config.toml
model = "sound classifier"
dataset = "struck, bounced, scraped and rolled objects made by modal synthesis"
train_examples = 78125
gain_aug_db = 6
time_shift_ms = 50
n_mels = 64
hop_length = 160
input = "log_mel"
spec_augment = false
win_length = 400
targets = ["shape", "material", "action", "size", "striker"]
num_classes = [8, 6, 5, 3, 2]
arch = "jasper"
norm = "batchnorm"
hidden_act = "relu"
depths = [2, 4, 2]
kernel_size = 11
stem = "single"
widths = [128, 128, 128]
label_smoothing = 0.05
loss = "cross_entropy"
init = "kaiming_normal"
residual_init = "zero_last"
optimizer = "adam_atan2"
learning_rate = 0.0012
beta1 = 0.9
beta2 = 0.999
l1_shrink = 0.003
ema_decay = 0.999
max_steps = 22800
batch_size = 64
epochs = 18.7
lr_schedule = "cosine"
final_lr_fraction = 0.05
warmup_steps = 1140
weight_decay = 0.06
Rows from block 4, named by matrix and row number. Rows with one number belong to one channel. Each number is 500 + 40 x the weight over its row's rms, rounded and kept within 0 to 999. All counts start at 0. Numbers have three digits each.
# convs0: first width-11 conv (model.blocks.4.convs.0.weight, 128x128x11), inputs 77-83, a 11 kernel for each
# convs1: second width-11 conv (model.blocks.4.convs.1.weight, 128x128x11, transposed), outputs 77-83, a 11 kernel for each
convs0.28:489489495496496510498497497497498456485473475478460463474479481500495499491495518510514509502503501485492493498504503503502502512528486489490484482475471465460452440474467478479471476468480477500496444449448448460465463473475491507
convs1.28:556551546559558562538539527539524491457421433412410402409420452488452448437459464465469447478456471565541544557543567576577581593587511509519531520526515533536533544520513514512509505506503504510511533541563580593590593584563546548
convs0.29:520515511502501500496501464462461508505495493499497484484465475482531528500479471467455435419393407514486487455454474471446463503513509511507507513500483455415423465508515515509504505505506503491485515526532530534538514503509505511
convs1.29:530538526515517502503507517511512551542525551550568561588579573558401398399381396414453448425462450491513537541525538520569561551516504506510507504494479470462464475501494506500499501504504515531545507538544530526521516516486468472
convs0.30:474480490504500498493490496505481469473475471471457466456480473490423420397386396408395386401410408500480477468488522532513501498497482441389375379391405434408406450534548535540556549549561548565551498494502497497502521523519511500
convs1.30:470451471470467475474462478473473498494469460444441427445440438466498517509513515526535538529519506485496502501490500500499498498504582592585576595577584582572580563500501500511494499478465462467484518531505499532509495484484494502
convs0.31:515471424437499478458430459492497478458467500551605598556531506484537533503478504508506483453450468561575568590548535512498511506446498500511512529550535517498501492527507464455489516530523514512482530518489493519518510516514523484
convs1.31:477482473479458442445426426431460533525552543546513522531514496491481452456462478509502510521509504526541518553496527488529554518535446478486506515502496503496505500414441461474496510512500540521545479462499442448434449427451454484
convs0.32:438431383332320361373395397414454503503518501441422413415425440442500511501499485477465489500502499481469473449462495491482490498552517526516518509514507504509514512500517505497466472473475489486507486487479468474482491493497494485
convs1.32:486480464468466458463461481473471525520534512511534532527526505508490494499504504506511513525510500494532538542541557555560555535519458463480491486476463472472482461438388377379408435465484496501522581563548531520533532516500496488
convs0.33:501499505502505487504504508520537608586551553549572575544541557548497505509517534545534534513507513509520522525508508520515504496450511502503514521545558554581578599497485489495502494493493508523563523517506503505508503496485486494
convs1.33:497483471463460489499499495491490453432467480476488442432431446453472484478474470485474480474455467515516518506504504508506507520510502500498495495492497493500494498444436413418472488487471461463460468466495496494473465479493492496
convs0.34:460463487499500500498500501500499487490493489488497496509506516521495486482481495490488493498498499505510509516525516513507505502498490498497501502499498493498502497515516534535541563554547563552553555538549541558576567535528523510
convs1.34:504500499499496490486482475465451488446419396393396412427440496513499508520522533533536530520539514501489487490499501506508520520526408430429422417435444438445444427438449460459470460478478479472467538519512500486473461466475476477
convs0.35:516502501505504506514515504504503510521519515517515518536509502498499515514517510513532520511506511523524549543532519507532546555550482492486494495489492499510503510432381362350346358434489492494487557574567555551563572565561565556
convs1.35:500500503509513523513510522509510559538510509510517510510509507507486468475475480470477463465475487585583559612611588618621637629625488467471470447449442440462484497511514496502494455449459417406434555543502498498502500506493485491
convs0.36:478506513510513514515517515511508503515512510485478447468478489417530560577569592572530507496484477507507506503505499498491492499488491480459468460479494509502499464507499478455447452459475477500487516525528535528543510499445407379
convs1.36:473440438453483485499500512510498502508509531516524519519523512511490486500485471460438440428453447488507533525532521546532532528528491490489481480474474499497493492473437483473490467498495498500501531538530507488474466423412422424
convs0.37:500500515521516516506506516501503523530509500499500509520539542547526532541561556558557529521531536510511536526526515523509510495478504512520539542520522499498496467458482476465469471492514522538522423420440466489495501500495490489
convs1.37:500499498490498499499498495493494477484479445437424443452435461438504523535544569549533534539537530543521514513514516515518517506505480479472458455442440451472495508523519499508502506506501495495504566578545566600627617640624619598
convs0.38:540531525533524511509505511513521509499473474501490482494471456476432438433451484461442452442437439591630631621585540497489506519544482493500515512517523539552526535509510494496482472472478471480482449467447449455470476468487473493
convs1.38:487469459460469487476474455456480522503499479472461483504505501506515538558549539511511507510513507512517500551571638606622609591561577535553532555578587591588616586556543489506469459473498535573563481464469490526540540519505495498
convs0.39:585593563503500491500498496479482525513499475449485501501498492498508513518486461452458485481453427467497495490496506512500493435419515523525504488490502514512494479494507530512501486483507516509511508509510503464500528555496491508
convs1.39:429440451473493472481471471502475394446448429448499504515492498475492495504509526532504485501500503490520521527524583615595546550499512547521508500502492498497501491612516458459462499524501492487483525510506495474501519519505499494
convs0.40:418414489540560502499489503523568518533557553526510509523511498497457469463484490496492480489502505470498507502469493485501530518487478476504508512503492497521555547445457460501506501498487472477470505498504510507494474471500519518
convs1.40:399373375339342374400386364364388502496517518496481479471477487505579593557548517536531544496494471522517537565553597559517510543547497500499499496518516519525535524517512529548546522534508461479500499500516517506487473490527540530
convs0.41:453455448445466466477499501493500547523547542537554556558559572534470476481484481489492493491477476466491500492472484474468470458443525521516519516517519519532523518442422437456455497500509506504507498503510506502478492487495494497
convs1.41:503502500487486487478475462471468571572560547538550544526522508521412430424414427432431409410412425465480482498497506525498500499494500474474440482465474486490498499502503500499499505495484454457481506503508493492480484495491495484
convs0.42:470471479499504533551587590584597469421435434437454473473472477495515501499500498497513543535527507612573516481472498525530508516528498501510501491485500519567555562510489479492505513509500504508544523514507527538496469454463470467
convs1.42:578556570591604575527488434438448535512496487512514506496498499507480477443421433466488501514529508513492468476519532535516499473502500508500500498507511508512501508438468484497494493463478504510492555543533523501505516554549550536
convs0.43:463471480466456454463444474452455482489507513520512516511512518525533542528521540535533524533525513482479469469478478482480477484467429453445410403410414404409424423533528537565560565551534525502500491494492472451452450443455446465
convs1.43:512506504501499499499499508503518497512498490490497491494488476482539538546545557558535538518508505471477480492486475478490482499493414424430421417428430445465481477514521518517519522521508499483493492499503518523529505494485473471
convs0.44:487489504551545501460479503508538460471496507509488474473523557547505487490498513519482449473507524550530512503506537483524501503453513497488490491502514499497511519459442454483498500494466443456466526550540501501485488498509507501
convs1.44:444441451427462497508504480495498548535568544544526510473444464436520505517516511521513515505513492509526516539520518528502502510518506527512519490493491516506516514512479501499496500476456450461426525522512502503509507507551553529
convs0.45:535549536516513499508533553568551561571565597579551524503509484500459439465467490519544548553533525488490496499485500501472444425484503498497497499508516520507501502391422467493497481459431449444456515525524503505507498495479482496
convs1.45:534525525525517545510504499495526494478491496499504505501512512513529531528545554575579578565548530543523530533531536515500490469449505505514500500503502502501503507501496506495501490513537550556527487476470462463476484482482477475
convs0.46:499525528514494494519534502475476486520533500459477492460488499527552555545548566550540503486464452491531520534514491475442493505504478488490499500499509495460463461433473496465416463501506484453429490482481453437468486498497519547
convs1.46:473498493501501511518505500500530498525502500507499493495504501508532505500499532516505510510507477482512498481424463463491505499471530516500506504501492503490490504502522540503527527507494508480465454467500511509533544562490464461
convs0.47:410421447462487498482470464468476570565551555559573556559519517523506521526552531527524524519524522517536540511517514508513519548563493495489499499528513525492481470486492505518541560549534508499502510497516554575571527479422408439
convs1.47:479482464492495499499497494492499497498485499503506505508505496495550541528513506513505509529568540501514534566565541544524542523543515502507499497497486490483501513474478472477503529534525520523505533539501489474456461454451421435
convs0.48:498468497501492469484486492477463537494474448476492504513512513513494489498506511522534552514519512539564561547565582568551550554577446444477469468468465467460456458497485460473502532561561564542515482480474456435424425442448466472
convs1.48:505501532528513503504520509528528558523509500505526509516520505524506504504509494502497490500492486440432442444457473495501526510549511517525519506496496497496507525548550540526513509495477453486513467466474464477501500499487479475
convs0.49:476462445454456458451462465477485471464452480469469478492505501474482475483483478480466470474457460485476469495503490483487497487491452463469480458470479497502508514502506505493501505501487498502505598604608601596608620599603586581
convs1.49:482479474481485486486487486491491483487478477469441453431444427439480486491490489491499500505504505482483483488495507512526526518515501499503505520534539541544562554454459471498488491509498496483472555581589559534536499503518506559
convs0.50:491494496499505504505512515518536598602600580565574533518494441426446446437442432448427398421418447527506512508511512517519511509510524506504504510509500490488494496435408403369385384397419415464480586594576578546543528528508502510
convs1.50:501502500502502502489507502503503474488500552553568571567548551505495485488492498497497493491490489499497496492495505508508506496482496481478480481480479469473474487520519503500497500502500499494502576569551517509515497497494496499
convs0.51:501511506499504499497496492498499476483464465448479487498499493483423421407422441458483484488477482491468475480490493482470468458455418410400375412418426445461476488448423417407437478492500520515497454421404444469471481488498505504
convs1.51:459473479480485488486486484471465485470468467475478452433415401394498500501510517548545552543543536497507501496499505508495470440436521546550568538538536546539544550493510507503498496501515524532524512521538555545539536530539552551
convs0.52:484486492492495502500504501502503507494489494487469484490478452467497499514533528544516526512512521513509519513515518511517521513506557545532524512496503484492495495510514536563561558551554541528528509521524519528534548541527542527
convs1.52:496493494496495495498495495488485500500500489487499499495509526538373386401412429419432423423392400487481483491477480455468456462478500498498500510512532520518512511493499468476490485497478491475465568562535553556565587597582595596
convs0.53:516510504501500499495498496493494478493486474485472485468490470487475471456454461463483492499499493530534546541551538557548546560581478478479482463477496496478491494517503502501501500497497500502507570581596589575567549563566560522
convs1.53:535520500500500499498498496494486500500498502500501502509512533521431448455444463458465468458472470435444458486476478486498502510514504487504501502499499502500499495485489497497497513509517519531511545562578574582561534535527531529
convs0.54:600568556555522509497484434440456557545528515487487503502494468477493497501513511500471492516544542451437450488501521528546547543538515518533555537524495449448478533494481488519527525485453421457477469487498509504481474501522544567
convs1.54:492500497491483475481500519519507500489462476473489500500505504490479495501522517498486491499497506440433447485501505466475505518523500499499499498499500498496483494498501496531562555496469447444455554501503502457446461470476498515
convs0.55:508511520517501486488498498494494491508519513503507502502487490506482494491462405450496504474431469502498446420489525495421408468497486492499500451428499508489463475494493499520502499500524524501484498506486449446472470466438466502
convs1.55:500479475473481472462459497499498490474490504487504505539513531489508487506470510490537494518493520489514523520465502500522422479503510499517478498495509485503501507546528509508510494570550523506501499499502521515527529505502505496
convs0.56:391408403411430438462464482468477499512508504506508517535526531507477468454429434435460484498502498498498487499509502484495483491502419417404353347333320331340372414549553553528510508501500520518528509502494493501528526503501496478
convs1.56:480482477500492483467476451474454531523519494486502526523531513523486493494508506529527525520528535475498515531580564525548532546523547527545588595588585544501525495514518510501504519512524529547543536533542549558541533536570555556
convs0.57:438418463511542536512505497488504515505512518540517506497486498519440445459475476493546546548542519514496516526507506501498468530516435428452480500505511522528563563518531522502503497501488473471449437439438461492492508497498509499
convs1.57:408386371419439483484481466470489529529524500477494485500499501509576570568528544520534498496443438512511529553559568525538507506483502489494482518511515492505508515503499529503481474484453430460473454472477457451452497545550502476
convs0.58:476488498498499500500500504510503467498467484481471493503512512501424426407424432440455454473494499478499499500501500502499484479471467445401381360348348362377409436424456443451467463475469475487499499521529539555571562543553526512
convs1.58:458472474479466486483484490491486483472454446448434445432442455478486490488492494509508501498493472482493499497504501504507503505502652666665683717704734726720703671556556569569548529537521527522529566552529526500491490497502513506
convs0.59:455496516462440475466484489492500468493507499494466469473448500517567533498461470477499500500490498491492508506546509490457469515517544523518498497478450436444442481517519527523516520521527509511518461504510495490482485485464453450
convs1.59:506503506501498481496500528507476539533521512525521532515506519509496499509498496496489497508540541478463490498507504502495514505511501516508497491493480492482487494478457442475502509509511535505486552519506501511513498484454465457
convs0.60:482488492494497498496496493493495437446462454419398423461462495495540531525518514513515521515524518463446461478477468442442443470470495500505514524514525512521510491506506501498483497490491498501499531522524517513499480509534549559
convs1.60:500500500503501504500497490486489525529531514504504507505508507513434439440424414413411419417393403542543523513495518519518538528541506496493491498498499516508512498513530524526530524496490493492472528522527522514527525522509508503
convs0.61:543508472422426460483487494500550473460480477513543523545550574558520547546522527538548515503505530531523487455492494471404422489500499503493457415463501494477487500520520503498476480507500500501499508476452439462483496498502512544
convs1.61:501472439425424447437446458470478502506531521507493484504485484473518529513517520518508531489504510516510551550519537564556569541534505510555532550576570578580588561504505524512520508508546553537514454472502512499490500519498509515
convs0.62:473486494495498462498507532555536543565558496477498499505502512527443483505502515519520535545572557490484463423374275303395464494502449461478451416451489496497509513515523501497503512517510496496499451443439454465462472491499498484
convs1.62:492472490467465494501501492485487554567550526530527526519507503499509506518534515527515519555566546466503515541548547519542550506475498501518515488475473499512539529542549538513524497461463496525559535520541556541532529512514510515
convs0.63:476466500548490480497518512504518542486503549576505477500460427460451430496525501481493501497458453509453444493496496489502508522570439428490517512497500539526503497498498495518499494500507511514531471484499494462443431437447426411
convs1.63:522508526515513500490492500457466518544537548539566523557520526512500497496488490484509506499492519545514553630640632590627593585574499500498492482482480486456457494444426414423406434493504500500533556531517522520503479488470488485
convs0.64:509508542530508499501514520526533495532515522512499492494519522515485472482496487474470469447435428506536480463476488487497518489450499506508509502496493497501502499456470522505462435400421450468476567554534509497493497518522533525
convs1.64:493495495499497505526518518503492427489483466452490497494491498504389373390385456468456441490489495481469457478511580619571520499494527510509502510508501504504512534543498488471499519544503499467435541508504514541543545509504500497
convs0.65:526508496493491447427463492484483503527524487468437464508522521514548539564556561546527531537529542503466435440510477454441427475490464457448429452461460458456452461489498502492493492507507478479474494497497491481464473470488484489
convs1.65:515502494495478458426433443462463503514504505507526534506497479458459464486499486486476489496504535494502497511542566577569549548537501518518516510477499506518501494562568568570584536501480480491506541524510507502515535519507517504
convs0.66:498500501504505510509508514506504464471464483482472469486466468449524538551549573560547552520512508507507511497487488466495497500473544565551541546545547540524522501497504534522514553510495476469460564587594607603606577551516489468
convs1.66:491485489480490491496474490485484494455460446440447460458466479503458459456451441442417424426417416484493498498500492492498493493497498481486475466461472469463469486475473490500509531533525511496473618610545532501469446444437445462
convs0.67:526502511500499534549523507502486536525505501504514494475476484494500496491508519516501469446444441494434388430489515493492500519510533545541553521515494482444437440516504487479470501502498494475472506494473492511533519514521522519
convs1.67:492497499513552570541503489482453441399428456496506523501495474481447496455458499513521554539532562474518555502460456507542589510497556568560541510504502504500511523455536584612535499458475495507504482481476466455452494520537525517
convs0.68:539513501479446428442408388372394401386434485500486430488522526507503494494484484463464446498512517447471457468465476451501509495471508505494486472461409423449485489483484467463462464446455477471498430434443439452475485487517520513
convs1.68:529520519519514509510502501514502591564590544541553557571551554541457444440425402414420451472490504498491498539521539514500498496498483468478477491496498498516504513544528499472448439482512531539537459484475467485481491500493461464
convs0.69:504509535508497494485501488508515468452457505532521502482493538543449487481455471464490464464465463473471473508549546523516571591634487490485497478479426404448477470500522537525505494444465495503519509502509482478477460483504512529
convs1.69:494500543546525499511498511508502494491489469490469491510521515513493470472475471487498485498504523475475485475491517544513525508524459459447446426447459427402420424449485480454499511534500499500515498502503471475478434442438433444
convs0.70:496496500513526521515519511505499471450436457442441436453493496502510500483469469477473467481467466500512506511516530522521513511513455461480461478492468460476473461479474474456464435449441465485498451440438423428425436436425408440
convs1.70:496488490498501500500492484481482508486464443422435445469470474484520529539550547564544548533528520454467455463455451455456464458455491497500501501503506503500496484508509505505503502510503503518535505515527553554562555540541523514
convs0.71:349370392418435457465487452439424486481482509518546554543518499477425435442456473488492491485478468547529508510509509501507497497513529552554558553535529525523512501445440453496505500500503489480457448450465492533543554551508492485
convs1.71:421438467472472469484494494484485555565553538521504510514533516507524514506501498506509505507513522484521538543536530530559591566538494468465469489485481478493498510483524557608563608579557530515490562559557509499488487472491496500
convs0.72:481491494495496498498499510506507501493503490489483476452467502503504515528536545549537514502499498471493499500501501500499498485478519524534532522504500499496479465487490491492495494497497502504498457420424388415431414437447435455
convs1.72:566549554548536531529508506523502487465452426423442453448463467482515511510508507518520520525530538600585579587581604605605599607596500500496483492480496499496506509541507505521496502496494493492488537550568582587595587568562540531
convs0.73:494521500446438469489503523521517438504562580469441486498510509497456469505515530544525489501550563506499496500457510509497493507553494493505498487483488486488469466432483523517485500534541543494485509515512534549538519497504516517
convs1.73:494485487481474465455471469447419487489490480499509510504500494472526543543526506515527543536532513516524535509516520553551571531504502509529512502506505516525536541475468497508505446408426461487493549532527496471514516512541557564
convs0.74:555540520504504481428438465455449506505517509504565570521523515508503514516498499520504508494455432483448460508480568557472444455458480480483472427425451449445456462447475484489458471481502493480467445441448497493454471453446453456
convs1.74:543527511502492481474489494498517518504508483497500531525516525529558546531534523538576560521508498484533548504471494476485485498494539549582538520500504507512515513478540556586546529510523530550515474487507502498514494483506549527
convs0.75:464473488490496493498498500499501422441425423419420404447439432460499505508524516517511506504497497481478493501492494494496500505493447465491490485486488494491484471504509520539539558572570558561527542546554552569580548533523512512
convs1.75:499496498490493494498498499498499420420410406438451444480467491503551531533531531511508503499499499528523521506505501491478449440468432422396409410402414408432451461501530537524523522509504503493469505489484484466481491492501527530
convs0.76:594573589528502486496488472451420503495489500499502518521545560525538534534513489508512526505461453487450403415446451462477490499528535529535506490492497499503483472496519521476419399442480506494475488493462419423497516513493478482
convs1.76:532517524492490474481484491500500498507516504482483491497497497498472480448438504512532527535581581499503493463463481533482483475500508502491480500497496505484494487455502482459485498551601587535516525510484486494499499530541505503
convs0.77:492498500503502504504503497498499516565568563530522498495489481471503508511514513493498489490495495554529537529527540531516513512513541545532544529521530529521530533422434444430428424432447425424426472462446462439426403408391414463
convs1.77:512512492506480501492506508505512532527562559550556562530537519515429430438438452440448460447441435527527537517505492494502502499485463454457456437450462466466483474536532520517510500491447496491494521521512510505493493489480468484
convs0.78:507477429419445490491479447458456516496462455465481509521519498479513511501473468468472471490498490443464491501514523518525522531499502486495497508554531504516525509519514493489499483502510501507506512513530521536528547527495464467
convs1.78:509493445440408444410413417401390524498498478452465477479497481497495501506545562563531538542563583509501508526547526570593565509480442468488498495482449445445480483485487450457484497494490442464494497492492437458447473459472481493
convs0.79:476477492503506491455436467502516477485488504518544535435434493517537524503508503492463472499495471484488487498498492501500497482476499499497498499496488443467459448439434446464493514518518522492469501490491486495498483480502510505
convs1.79:430404386343340309335354380392430473483485504504503504503474464461505498495498508542553545528534534486478485507521515497510504519496501504500500498499502500496497498502525514479462487507526527529501483469481498491489487485494504499
convs0.80:473472461475468467460487491496494512515534573551556550549531529522553542559559547546540530524516508501491476462435443441468474477496380383371392384422418421428412427478465458478478485483484471486485538542556563546553534544540517520
convs1.80:567566579570570547544530528509506499502500500499499498500501503483461467467461481476472487483483484474484487497531548537546504516492480474462483464464468477486504502516531529538539542541544539542530561559581567574577572546529527535
convs0.81:491491503492501501500495496496494399402383386402398409420435449446470448459445444427422433449447456519520526523524509517538522524528528539528553538542548570538519507488494496491478488492496499492494472451434433411430430432423456485
convs1.81:508519501534499497494494490488490503474463421440433399402409423424491491497510542524525536512533519562543511511504508509507500500501470480465470465475467484495500503470466473469475484483480484485485457463474496509506514504511496488
convs0.82:466459463465457440462455460457456563528513512516518502500487485472428422420408407412387412411430433483464485490499498492479485484483430425412403424433453456450446450508525527532523505494509514496528499502492484482486496502499479450
convs1.82:469452445439460465463467465452435529520516507499504502529524526501451475471468485495502501509511506483482486507504497489502503472486572540554565579563530554569565577477473494491508529536539523530522526510499504519552587592570546547
convs0.83:504514510514523518499498494491479445467479459463447468459475480485444454459451426413401388393384378446462462452451478470489489467477502508525528522542540527526524541500506510510503502501500501496503556566550525523507515516514518532
convs1.83:500500498497494490486487481494475517524515524527515502505503508522403403402420432446439456445439427525520522514524520525521521523528528528518505515508511504503504506472466452475472467475474463448412532517506506496498494500505508518
convs0.84:503506515480476490499498499499498445453449482489509520520540528517476489478478449430448446443461465455435421462507509523510482475469437420410372385375367374423421441518542536547561574591574564549542413425430441429478489494484468466
convs1.84:491493486486480484485491496500498605610581576582563528509515522528504550554546552573543534507508497527521503480487500510531521492476520526545545548574578600575579551544569551549521505492444458448452500527569564547534520510510533525
convs0.85:504499491502502443361331392434433466494492504518501437460469515501492474475495493492489476484492494504493487499506507519534486520508478474476500513505494487496506486557547531522517508512529527533511492488477482488482422463482509519
convs1.85:431392354387407407434459483477482552521519503528500501503448416396488501501497478498500521541561570547577555553571585587525516548537503510515507511501496465450450475539514527529506509553562582584561450487484504498502500495499487491
convs0.86:464454447448436445436409410444450443457489497505502497499491501526491485490493504497482468447465483518502516505509513508508502505519516536507509505508500503498506508446418388408400402415428436458493477470477486471469440461473492503
convs1.86:474472455459449462449446459468469551533502498498499500499517520527481477458472481471484475499494490497510518540568588592604607588559502506503501501496498499500501508478428398359374398428467478483501548557547538533546552525536527514
convs0.87:496501504504504505505502502501497417470455443418435436463476477485506489477465473468475485501500509495513511520502507499496483477480434448457483481483490479458454445455481496497501506507504498486475506499497493495503507523542543548
convs1.87:489497484501495503498501502489489487465429404380350358377406451506504511507512516527524518514505503500502510511512500498499502502509500492502503506510514514515516507457445455466477491486486470458468540525529529528527544545559559548
convs0.88:571562551550516499488491473435422505498489472489503497483458480465506512512514510511517521523507508516527537537530534529507495481436513514535514515516520522528516510555546540517518520526526529531524510510488486490496495481469453440
convs1.88:512519501500500500498478494499500477462444449413473492496498500498495478466449488504523505546563597471470489508515538536528535554509530517515518518512523510515517517519515513504497497500489475479487488482515518518507526529518511503
convs0.89:468478490496495496499496502490481464471465445435450460472473502483613610618607588570541519504505505510508509514508510512508499500495448443417406414446440442425443456597576576558568559562573587591593407398401392375370345344343356374
convs1.89:502501497503501500503503504502503528549567546551552542545540509500518522507529532514514530517503529473490502510509512498499522508530446450453457459464454468442454475505489498506506507498504506506510479482485498493486467476475456448
convs0.90:547547522446404490510524503495499505559582569474479485515486519517488505523517501491482473474481481526522508540487438454425428494515494492491491465467467450451472485499538541525493453489490491474475480486486456471500500450457491501
convs1.90:479466467486484489473477456464452485482472451469487499499501498490501502500498493491504530554562553504526535555541523505520529500484498512518502490486498496501506502499498500521538520488472500507524500482477479473504506505502502499
convs0.91:466495499500499497499500499487461482459483468465437469498497500487496497506505515500500488480478456545516527511497496521525516518502481465480460449457463478473474423495506507503502488480492497480474523576595606583596564500485474470
convs1.91:522515504506508520542521522521523490513516510509484446444438480511484485492488492489490481479484478434455474508500490455413404422433504506499489487482476481500507514525536525514533533527529548546553503497496489455453473488500540564
convs0.92:512499499498483457465480496501519492485472478502498496489498500504444467474483478479472470457470457481483498488500513507512524518509501504505504502500499498501523539511499503501500500493491494500502505498497500534550548555550516509
convs1.92:482474477499499503514521535547530461469456451480491496500513500499543536547524514504504470467423439492502501500502514527545558567591485492496487498496492484464463447502500496495494498500506530511494570559550537509488494496504506515
convs0.93:442466483477485478479494487498498509509513508520536565558523507519515538565588593578575550555524506502493486500503500504512497504503471447453453459465451414432447429452456444439427429431449475502510454462462468489488479458450440469
convs1.93:485495498487499496500499500499500530552575580598589599583552511508531508506504518508513507505509507456454457461472486488481469465454468445453450454458451466484495502556537537552570564559544537530536521518510497494470465433455406450
convs0.94:522469436432455482484508498455480582572556555543502549553503529521511533540559540505505509501464488494502515530568504470499492473471502490484497512530517534525515494503475460420443459485506526513507566530515528534521531513458438495
convs1.94:482447506506504479492496531510552524540512488459476501480505533524496514547524517590531525496522511534551507514515563533504533502491511505502496505501488501516502491499519558552520510513488453500566503499470472503497517496493463442
convs0.95:475464468455473482498481477477458473486493470451451447469485496505499507508508519528512507507500464417476499498512507478466477469460502501500500503506495502504494462582600595575578573555547542534533533543507474459452455446467491490
convs1.95:514510510509499494494492496494498481475472468480477484483481485480485484470466489480479476491492493507503498523517529535556537533504478485474472426411400452450481483469461470489498497505508526533542443460496510540509476427401426430
convs0.96:450457461476478483483487489493474495505493465476452476492509524540489469460450448446454481495498500507529518510526534505498481487474490486456450436439422430407420415508525536524534525527536513519517491497496494493490503508497489481
convs1.96:493484474476480476477468482470470483463451427419398390375381386429512527546564569586580587555560544495484489500490476450466455470492505500501530517528519515523504500529510504505504506511508506509515472475478492496505511509497496496
convs0.97:504476467474510502498502517533499506465423431495507508503502509517487491495504514505515515516521505536526561514507502463430420469493493497459501509512506501505499495474434438481502535516499505501491478503491504498509506530514500493
convs1.97:517524568546538530526512517508516547544567514508524522500491485503469482477491489499487461443429349514566579509471471469448444457491511492489491496498498500496504507543542519541533567523492425357337460429475460454484496509542526557
convs0.98:532527498487490500531510498493490492499504523510514509547539514517509494494487500501496505505498509486532547536548529508553626600596544526507469461453446470486481474501479457446461489502509501494498495500488500523535530517528539549
convs1.98:491495484448457462469466465477486490481477481480462449424440453464525503506501480428445436486420466492491494531550527487491504550507468478482445415432469484492487497527531495476486460475494557535559440439477493489466467474495500483
convs0.99:532502442450501540546533557536557528560506388463512525510531500501535518491484521554556555542531536503558482473463451496518563577533499500499472494489482473485472459528531523509521543529505502493484490487469455477461461469465462482
convs1.99:443431404389369356345326332373403505500497497507510517524551524538522524527536522531499516503537505539511511530538529522533550527519484491497499501498498498490492494439481457478471473468482491515513543538511498504509513520488495487
convs0.100:502509499488501460421405416460462450438474446440430414442511503503501503492500509530529487454465468492502528536497491499506519519558486500497473460463428440459494510522499489486480479475476484501514518533526540537536543538530535523
convs1.100:501505500496498499498502523546545512515485510515513537542535536531502505488478501481482488499482478506499498513514534507481498537572502500506495489496503507501490498516528498477481485466460488501522513514505501479493490499471454461
convs0.101:482491498501501502500499498500500503498487481472473444464459450448485478486488486491490483478460441466467466485494500500503498480477519521537542536545523528523509505499510506505505502501499498496499543523522513507513506489476460474
convs1.101:541538555533521504500505500508500468401389378356398433452478507514474488496471492502503500488503501496494481496497518509522522532531500499498500510508506515508511519490492493494494501497504499499497568586587581550536506489473483497
convs0.102:499501500501495492506509509529509470486490499499503503479499517535514516513497504508510502496486479490498503515509514510507507514505455461455452459459473473484462438494495501496497494496499498506517495475496504538505481458454455496
convs1.102:583605576578558553548555523524550504503499491498501501505502501501476450445417461456477462462468478570608607614610597598599615568546502494492489498501506519509513514549557561550552550547537510532524519520532538522491481477480479486
convs0.103:492499487473493475505506507498476481475462424416413380444455469455498493499505504505511502492493478511509502514517530523510513539528519530519499481467471490499499499443459485507513526546553541552502491463491518554580596575557517497
convs1.103:482489486495492512502502499483487415379351357365395410443498520549491493492488491477460450443442428505499504496472486487502518513495431431443456452463452458447448461483486490501530533541538511500495517498492492517506514510521525521
convs0.104:502505505505505506502501501504502498487483479473477485483482482472535555546553568557560549566567560525524519508515523525511497460427543542542540540565573575580584583582600614606623623597587563556548480492495492498486486452443412387
convs1.104:501496500500500500500501500501500485455418383360362364366364361410498502508530524528530523525508507508516503496495500496505504505512603614617633642635649649638623603419434405406408435417417415384381554513506471466431424401392389426
convs0.105:577568542526501503504498470441394473471469485498511500496502504502416427428436443490441421432450473476468469481489478443458500520493493492472467464446444435423433436510502501502507516518497497488499476475485490487492508513527512502
convs1.105:507514521544558564545524551542553573549557565593582593632614587559437421421407403379409434462452480445450446461462450444432437415426532552551518512508504505504502501552539524531518534541542536539532476485495505490495484494507528531
convs0.106:463479470461454481487504504504503554547542543548571504499494498507526541548552547510499503496488485504500489502499461458459453465465467465470473472468500524512505484507507504504509516518548536536526523504508492486480506510515520538
convs1.106:548538525500496484482480485477492498499499506518501513514504507504487482483485488498494503500523512503514520545522524508504520504500468462470470490494490486468493487509509503499497481496480497500499531498490480495502501503500502503
convs0.107:518531567573522491466464439430415529529555522532524485492489483500443471465492456460468493483455427523498461474486519532553547524550507513514518500478455472479488490448464501536507480449463498494499511520508489492501506505506500506
convs1.107:540527508501497499521507538553587521535531515506504507503510505512438448484495527515508508510476471498482461494485498500487447432437513500500497500502500502500498494578527493512526548546532515505499514493486479501499486499481500512
convs0.108:616550528528528503472452479499492554516496472471480472487502500498501501499515504452452497505503478507485489464491509513490469451472505496494494498494460495513518492504499486507533489454450507515492498490503520491485495516531523489
convs1.108:477482472489487489486501513569529456489492439466468506501500489489467484502510503526486491489501507495501496476482505483408436472441518499463494499501488489505503474503500500484497571546471426423463552527545554566509487501500491515